{
  "input": "log_mel",
  "loss": "softmax",
  "encoder_parallel_block": false,
  "encoder_width": 256,
  "encoder_positions": "learned",
  "text_encoder_causal": true,
  "text_encoder_layers": 8,
  "text_encoder_mlp_ratio": 2,
  "text_encoder_positions": "learned"
}
Rows from block 3 of the audio encoder of a small contrastive audio-text model, named by matrix and row number. Rows with one number belong to one neuron. Each number is 500 + 25 x the weight over its row's rms, rounded and kept within 0 to 999. All counts start at 0. Numbers have three digits each.
After each neuron's rows are labels from the 100 clips, of 14848, where the neuron reaches its largest size: "top examples" is what is common among them. Only what is clearly more common there than usual is listed. The data: babble in 24 made-up languages, each with its own sounds, syllables and stress or tones, from a formant synthesiser. In brackets: how many of the 100.
# gate: MLP gate (encoder.blocks.3.mlp.gate.weight, 672x256), inputs 0-255
# fc1: MLP up (encoder.blocks.3.mlp.fc1.weight, 672x256), inputs 0-255
# fc2: MLP down (encoder.blocks.3.mlp.fc2.weight, 256x672, transposed), outputs 0-255

gate.472:492471453461510524460481525488540506536531466501515442504516521521468502507474451516496498524531508473457471483461505501475480493481509454483510536480469511523494425535509488474517505481500520517464496465523478429509526512574512534477492503495481465476518494491483536474503526518511448504503496481499495496458482526511524502511532478509477510450488490506541482559475496469514525486502422486521506490512547492481479543490489504496487532500498511514480523525534501505490471567523493510485501490490462562478496487488500487531507525479500483521469505470491504494454512489484503526494467499479488533499498507486548553490501489469500476505506518513494478521478466554528502503552498519540495489508517509478544486483515516540514523485476492467500456478522494479486527519499508
fc1.472:521481517490497532494506493485510481475495539499453534519519467482540459498507557478521507518494498537520538546522477476521514498515509518505513448521504491505483533520498513490473502501509510561522540489511493483492497518492475483531522490519490494518509539525525453551511475491482556462526500490552522495491543485515499496486516519485555493496480479493458534480531517520547479495499543525485544505488483468517467490505503486535523472476457476531487472482460497478481507448491530507493510449518578428503507526536485483521483495524476482492472527511499500426507504495518503511526518491509536480485502472519470448523526517521489508473506474524509498517510548447501506470438488491461527501520507532475493502511478494500436501527503491508511509495492504525475510498485467
fc2.472:530475487466516486523482505492509489498531473535460490532511517510481485472527511544508487474519495533499489513531484471518478517461519439501514525492464507526490496499522478486517494528537537504480501491497474475459469522498473458518462489516509521512501520497475502521481531514522517482498487490513507481474514442480462515496480476529526504478538505509473474511502497565486507445534489522498501495533438552485519505491508560538504447536452493512494489464486465489517506544524502478507523496473482518472491509486490508521487524458508491485519516501472468506460526472490549475525491468507477479463527475494512497511486525536533486524487465454510494455456496519491521476534481505480521527502469543497477458481580507496531500463469484491493490519568492502515473483482554
top examples: clipping (52); /u/ (43); /oʊ/ (35); /ɔ/ (33)

gate.530:494499464523495493486449496518474488523528519508486503475487499531519500482506485539482516500518517534456523504534517513506514475544507504511525504482475473534532493519492474482518479495517498481460542481523513517533473523533484484492443470502515521484499485463511480528455506514515527481469475559497488487482501484466513484547503465485466487469465520500473511508449506494482471519501506541537484447459469484438466504459522489503499497525523470467531453519466480526520477548462469494520485495510514487464504490488472506503532497501539510516488477505469477486469507520541506511469561521506514553548511496493550489504492551502484487488489451511482495507515505520526557509496481506485514514520478482516460483514528525527492460423536517510502505522462506519497505450550498
fc1.530:481435491503451509527456512504521537527512489499464500545514486503486513507474486505529500499499521462504469456527521477536516531482497505496530502500499497507506517508496490506514457469485504463475479482516490479489499517494516489463520463498493530524483409478498541500472447461502484462502519501552552531519491541486448485528471493518495549512495465481473503485477529502487525494502498519491495481494473523502515504526518514520468551512529512550493467499525495534522486506500475558539500504501502519501493473517512520471490472528473480482473494511498557483470508507486449526482440481483527538492517492525483467489467503462521526500469496511466518498495561509480520526511534516540488531487549503489492487506511514544545486476444500514504523464497491536470526454520514
fc2.530:479471526486500506552526521541480509498591491501503489497525474535502488486493477492479541475494501558469521504465531483500511505490486497485526476477475515489529494494527509494529515514515525467472501499488538509543464472483479487502496561520476477495467498521561502512509510484505500545482462479477502533508508480522502536542533502495512517499504504533497490497479503510460501516507486543495505532521508510466500507453473463502524478505492462492517477501490495496534519499453534511495504505547512494551494472520441504517525539531493466473530473504458507534490516450520513491540541500534505475465534483538543468522488519491540523500488497496537483534483443523485460494483474521462526513519471517471495541496498433509480472493499473471524471498462488521533534529489477
top examples: /f/ (48)

gate.221:471458521535490488444519508482494486509495473527505540484516508486482493474493524472489498517489518519467537500505503450551488538497514515505526487497559507507492530505518504463494451554502471496463521515534575495513504450553530491544483494477531515470499493522499463496455501515473511511514515448508496454564513482499512530510514514485488490499525498497517498473516509487434515528488528514481494501530484474506500521511432522481475494481519504443505485469477498502454502467521511506561461488513496492532461526512494510509491488517514488492495503485488503471539503508489536521554475543478462528529491489465475493551455514480454521506502465502478515444491492492519528545484492496479485456477505499490503494520505460519467484484492491493538513486522524468472515503530526
fc1.221:499521522496517549459493534523501481466487475470523498476496506536515471470518489484464517492470514511492487506526552488472502515523515507494481500508480478565500502492464521516499542452459514471562520493498467460514482541463492477476470532489482542493520483468503475524458467482482519526462540471497516496498497447524516500492490494481495522506523542481460506543477486497508474508444504505516518478489490511503483486503453464474534513506491446506481515495522503486494508538474508532524534489562472494474495556533470522518493528528499504490491484512497512510486490511520483473495488478514504539502520479469511487503494479473536494494524489517461590481537478532501525461476471518463512558516502542510514473514507501503510482474487502496489454512449487571526515525505483
fc2.221:489455488493490480503501510485507513518504502514504489493528536505498501503468523495541491490455496493480476464474563484523496489518473511489520497498494535482517508550527526517472479530481487550488474504514477531481527479510488489496480478507510479556518534486470526502512503505504483515524549502474510560497484530524504498466448478462533466513491462498529513475474528443474514514490497471486459502480461500564521536494465450490493510485470528514536515503527477499485482528501542507493495455510497484485517505475456479515546528512522494501490512509497507477477476508463471518539487468549471491495490456512501546526471494516498516500540497447493470511492532531524553532492483502495515478484483506523496505459500507539493456584538517507450473549506540466470482491490480
top examples: /f/ (55); prosody: stress on last syllables (47)

gate.188:568515501566512511491525525535464525505505490486516493497521477526491500510476513541501522477466471495528555492527502507483502580490500548524522513499534558483523488503503498504531545455473503499445500456520536498496472472502506486482518466500461517495521514497523514524469480468544482544499530477532488484538490517506489515504488513486501472547499475540489515509492472527528464502481498526481512502494483481475485447464526463483468480480533478497503485510502508477525512500526479478511496515538472557483496464515490487494501490482453492500487527482458435514486527470538503489511506476478498462489473500486483495503527499454474534495474512494472500493521484482487499514495452511473494529517541502472528496475479441530489479495540514476530509558479487454536489499543492
fc1.188:485533473492548469485514476488485485452501503533503512496510514479520531520502483538541493518528508509490464498504521520481533502524469488495475484465506524462510474504503521527517467508485466501570478469507518494465508485496463531514496474466476478557449519481492480504467539490485497536506479504520469508424484471482487487477535480492506516465505490502491521498503525517496571483532517461533477511532495484551523496508466512478511537493487486480515516537479479511498500488521536533491524500479496460535459526494512472489492471531507523518466532438519513469449480502476496474511525544492484512430526489538494483504532556487528528511537519487503540465490520564526505482509517480494467495490489470492512469494518542460497469460502491507514477476522511518497509511480468
fc2.188:484485501469495516518451522486493480525488493490517486487492482524510523519511515505497441526477525518480475501529482504497490510473483458506505538525494507456483482536539497469495553498484506492489531466528465520483465524465501486490454529512505510550507491487504509516564524485498532508488459509481482537497479459523522501510490540473461504503498485407497528528524525479514491501528479506459496447495525486505504478432513546465496529517476539471466544479524463475496467523480492489508507495494509479480500469479556528464510482503509469492524496530503498474471476480496472510488542490478492516548490480529481511519514497533485470486472457485482526503528518504470531477459500537501470487510489507465474494493495561519544507497511500540559484488528484469526502443481512
top examples: reverberation (89); /tʃ/ (85); /dʒ/ (40)

gate.562:530484493490461482469474536487494457485526515498522501526538497510493544488534480461492509495487531517528532510507523467444494536486502503529489489463489477484447492550530447535473496493443490514456465506469526506541522480447486494511506512520459524508550522512486499472515522518507491462542475463470471466458521519496513489514475490493519498488520493503514511464519497470505475501497505453519488497522495454462511517515488518465448519447534554499535483463527491495511479473481499526513567482480470546482521497517500519499476489481515508473510517530500479488517458513530527485519526476496482526519537496514467531473461513527511501539511504486507509475511549492516480508471481478476509514520509469497478501515526542513485438503474514515478458530489532474481507509507552
fc1.562:511507484509501510477531525510532506487499514489449490495513513523459496490488488501472507522527443560537511523526527491483492472519446488516514531523521517503473509527516515431512464529502441526457493496494530511519502503506496540517554537514530540485495484526534497523501515501487486496526479519488509500530536496467453531509495509463503469506494533482538488521516501519484522543523507480507474516515463461522542488481520478529484492465532474447557503533482500536475509483491503512480437467515527510495502454495503504484511477548531541487530527510541497535514538494518514501531542497512510508479482484490484511503492502521479463528451514469530480506513493494495515503493513487499501513518498461482547459455503520497581516526485507517424534527493493506482473490499515
fc2.562:529547530491496517484509502506503488487499472480511506509499524510504538515497496549471505475517522494470506539517470500515520481513522457508484433518518536527521560486489542513541453506487500521535480510511520525489505507507513501501510426451459535471546529516485475505524498558482531508480524492482489478534482482477523495459488503501449506474522523542467499543484494506515530464491488465477533516492509510547505493498465477489504463493464513574491525526511485490491453473493455515491492533534467511510530495510493516491487505504495448502502472501499450498552471511481508497512512452482511487515507492497528489543513516524520522490525519557462494469550488499513465472507505482509511470528520535496519500528496488477499474521531545522562490516513526491519508557519517
top examples: /f/ (99); prosody: stress on last syllables (59); /s/ (40); /eɪ/ (35)

gate.348:524472486499512489496488511495481499472545555460524489489500516533496490460535496479492518484447504490519497480506492482473489530467491461531531452507479497512479495547482480496506556465454509496463471498466482511492500522452452499489461492501491496487489486487474499487488508481520520517521480497476532507454490509472523476482530499471484472527529494468549506499509510490468501506473487463503445457518523531489498510506488492502500493530533474469461545501491502554504522497480514546514558496535548516475515518446476484494521532536502532466511524482478515512517500515521473486461502514448494515478522461474524503446464460511506542482503547452524483467513484474504442506505479492521507451500484481525479538501493545479507507532534482511513482495518468521485466477506556
fc1.348:510507481507534499512523499489461479537449448548500516511498520502500522497472463470516497508535489534473487494485533467538526504495537457462470506514506481526495508507481501499446516515506484451479517503518499503493515500485544438486544530515509483514546545526488464493454506509488486487475544486470481500521527471495488472496470498480492492445528495504445509503569523479504519497477553491445551518529508490519455489494513546502539474493451511481517516450485509502478509525526482478492489508488446514485518475512455489514487474497501493519477481516512478527487496511502476504502505541524512502529483490560448492486516517529471493506476468495486493467492481493456494527500425485464502470480496523521516478495496467532493476472531524482506479469489464526467524493468514
fc2.348:524496486546506483541558588550475502503456479470517464483457528485449511540522501512484525504482533471501502511471485499479529502486480472540494508511483499509460494523482498510496453527468486499494544483496529540490442489501484502469501506514473517489452502516485477523504491522533509491524529540475516480530518482496503514485479479489496514513477479470533529529506484502475478469488505450485445533471494507515506495502495507527472539486545495490452507500468494481512570509510500562510478488536467543529537507522455505499453468485493539477458526478512514463486520524468534525528483486475484505454515486545543516529496485505527528481548470494480528486519546481505522506511520547508490485507497523507523506529508520510501482532518466494497504488513510516524504494516493
top examples: /f/ (100); prosody: stress on last syllables (75); /u/ (38); /oʊ/ (34)

gate.633:520427497528496529508499499521496481508480487491500502517518489520513459509495482528471531516501505471517534494520453484508488490481518534472523511520510538559505556520494426484499482491515515500495503469516516489543515496483486500494514499523478538503497517490492473456511507493543456510495531534537487509548509525466503519535462483483512424519507469532472489527442472504544477520508478533509530523505478518444455459516504446530511436516510463500508459504493508533540506502488513454497441496512482488475552462520488513487511503497500502531466531516497514527490514489501471514488486491477510505515514520517446523479486497491463472506464508510496491496497498479500489472486494494465467466518551484523523500494445461510514495499531451512497500493463481501488436505506489
fc1.633:467533478468548496515519515472507514495537519508503479479498486458502527498530499503520528526517482540453491526502522507491486464526472491542501510473459477481527471492486536535482486513531447506563484521484481491482498528528538522521497489471502467487501485509498480553485477512451546511500494509444509501455482532497488491465500508521502506457490512480496477485555522479481543487470494453511486510514530502532573488477494544498508537504448559479480508553497505506524513487551543524456513477495528494500459532477501494514524525474473489486509485459501523494486522505484498486512510512512521534479524508502540455489526537535528497515498531497505510474535511538503476537482505488519498527478451497495464462492516562484500507453456521466486498485521499507494530511505486
fc2.633:493496448478517498549497501459469505498468493511491471520486471568539511474509501516443506544484498501499532496492478491466513483479461502518518515537477519468486452538538509470451540558481510491483547471513481528493470487448480478473497549505496535492493457486496501479488483489499477520514456502523517502486525510475524472474500503480472499515484496495515487538524505477528534507543534475512509474458486471495526476475461526448525517507505461536448506494496512530494480547476494505518511515491488500518483450498510476439519466522518500509479501469470510469483444469490464518522537510521489484505488502463462507475506488523502523521523489477450516494499516477469520484496524503505480519498513497446460481524488496488520496475496491542565473498474526451533493493476492
top examples: reverberation (83); /tʃ/ (75); voice: deep voice (56); /dʒ/ (41)

gate.548:534515507492543490511474491514491526534544480516452468516513482494582477466490517522491499522534514498439555472513503478496492490511494472482543464510496525524520546478503470533481503528495499466503491514498517508529507532470483510501507514533472543486520567558503527510512518461511488503494502542477491498528531512533504513480490485523508538466526482471524456524481487486545528464511461515487508469490512551496524521519495513498547498476489532476473516510508539530539527476473493506509529482503469520503512514502506495520507500509560494435489521506483513539502506503466546477490478533477501521496510546469481474488526498538470485494470537519548461498484431480475500499454507484527516494476509495509519497508522471498486474493496480531473494453506531521529473478468508
fc1.548:529498530485476531479507486508461491562493475509492540525517490502556493499485464476502515503509528517478535582524528464470519510497546510499477489508506528523503559515505523502510485485534521452525484496530493485483511519517537498513509514532490532491542508475528537492496520495437506496506502488466539513522492558521512554537521550526501515496535504467529490488498476506510477560519450548463517463486482518523478531549526481507520505495493463531531526495536501534500497477479518502499518476480493520510501498516497519459503527490537520501504498535503521515449498472468541451481486415488512486483488522506513492487506502533511467491493541502523521507502471493497499502478505493545508518512509543536485511529485515483470486514534485474460475508493490498508507432481498
fc2.548:479460514453489502478476503520526502528511515497506512530510482521451482534521539492503496519532480478495522473463463531504505505512538540436501472519513491530483527549496526495499545514500519472459470539515493510455472508472511493549523498509498490533570482499482501488428515444487533444496495483483495514474511505476494478500463461483468480473504506491491497479474517495515480555480518474489537499511487517543545494515500526501521482493474509504479520470480521512480492505485507470524493478539505452465497497514528512442524502481536477527521501497482516502489529499493544506498497518522507488453489501465489470548488480524500529537516489507480495528478485495467506497470448457535454460517494522467473462447477548449527488510482515506499478448480500492502506501512504
top examples: clipping (68); voice: child-like voice (55); /ø/ (33)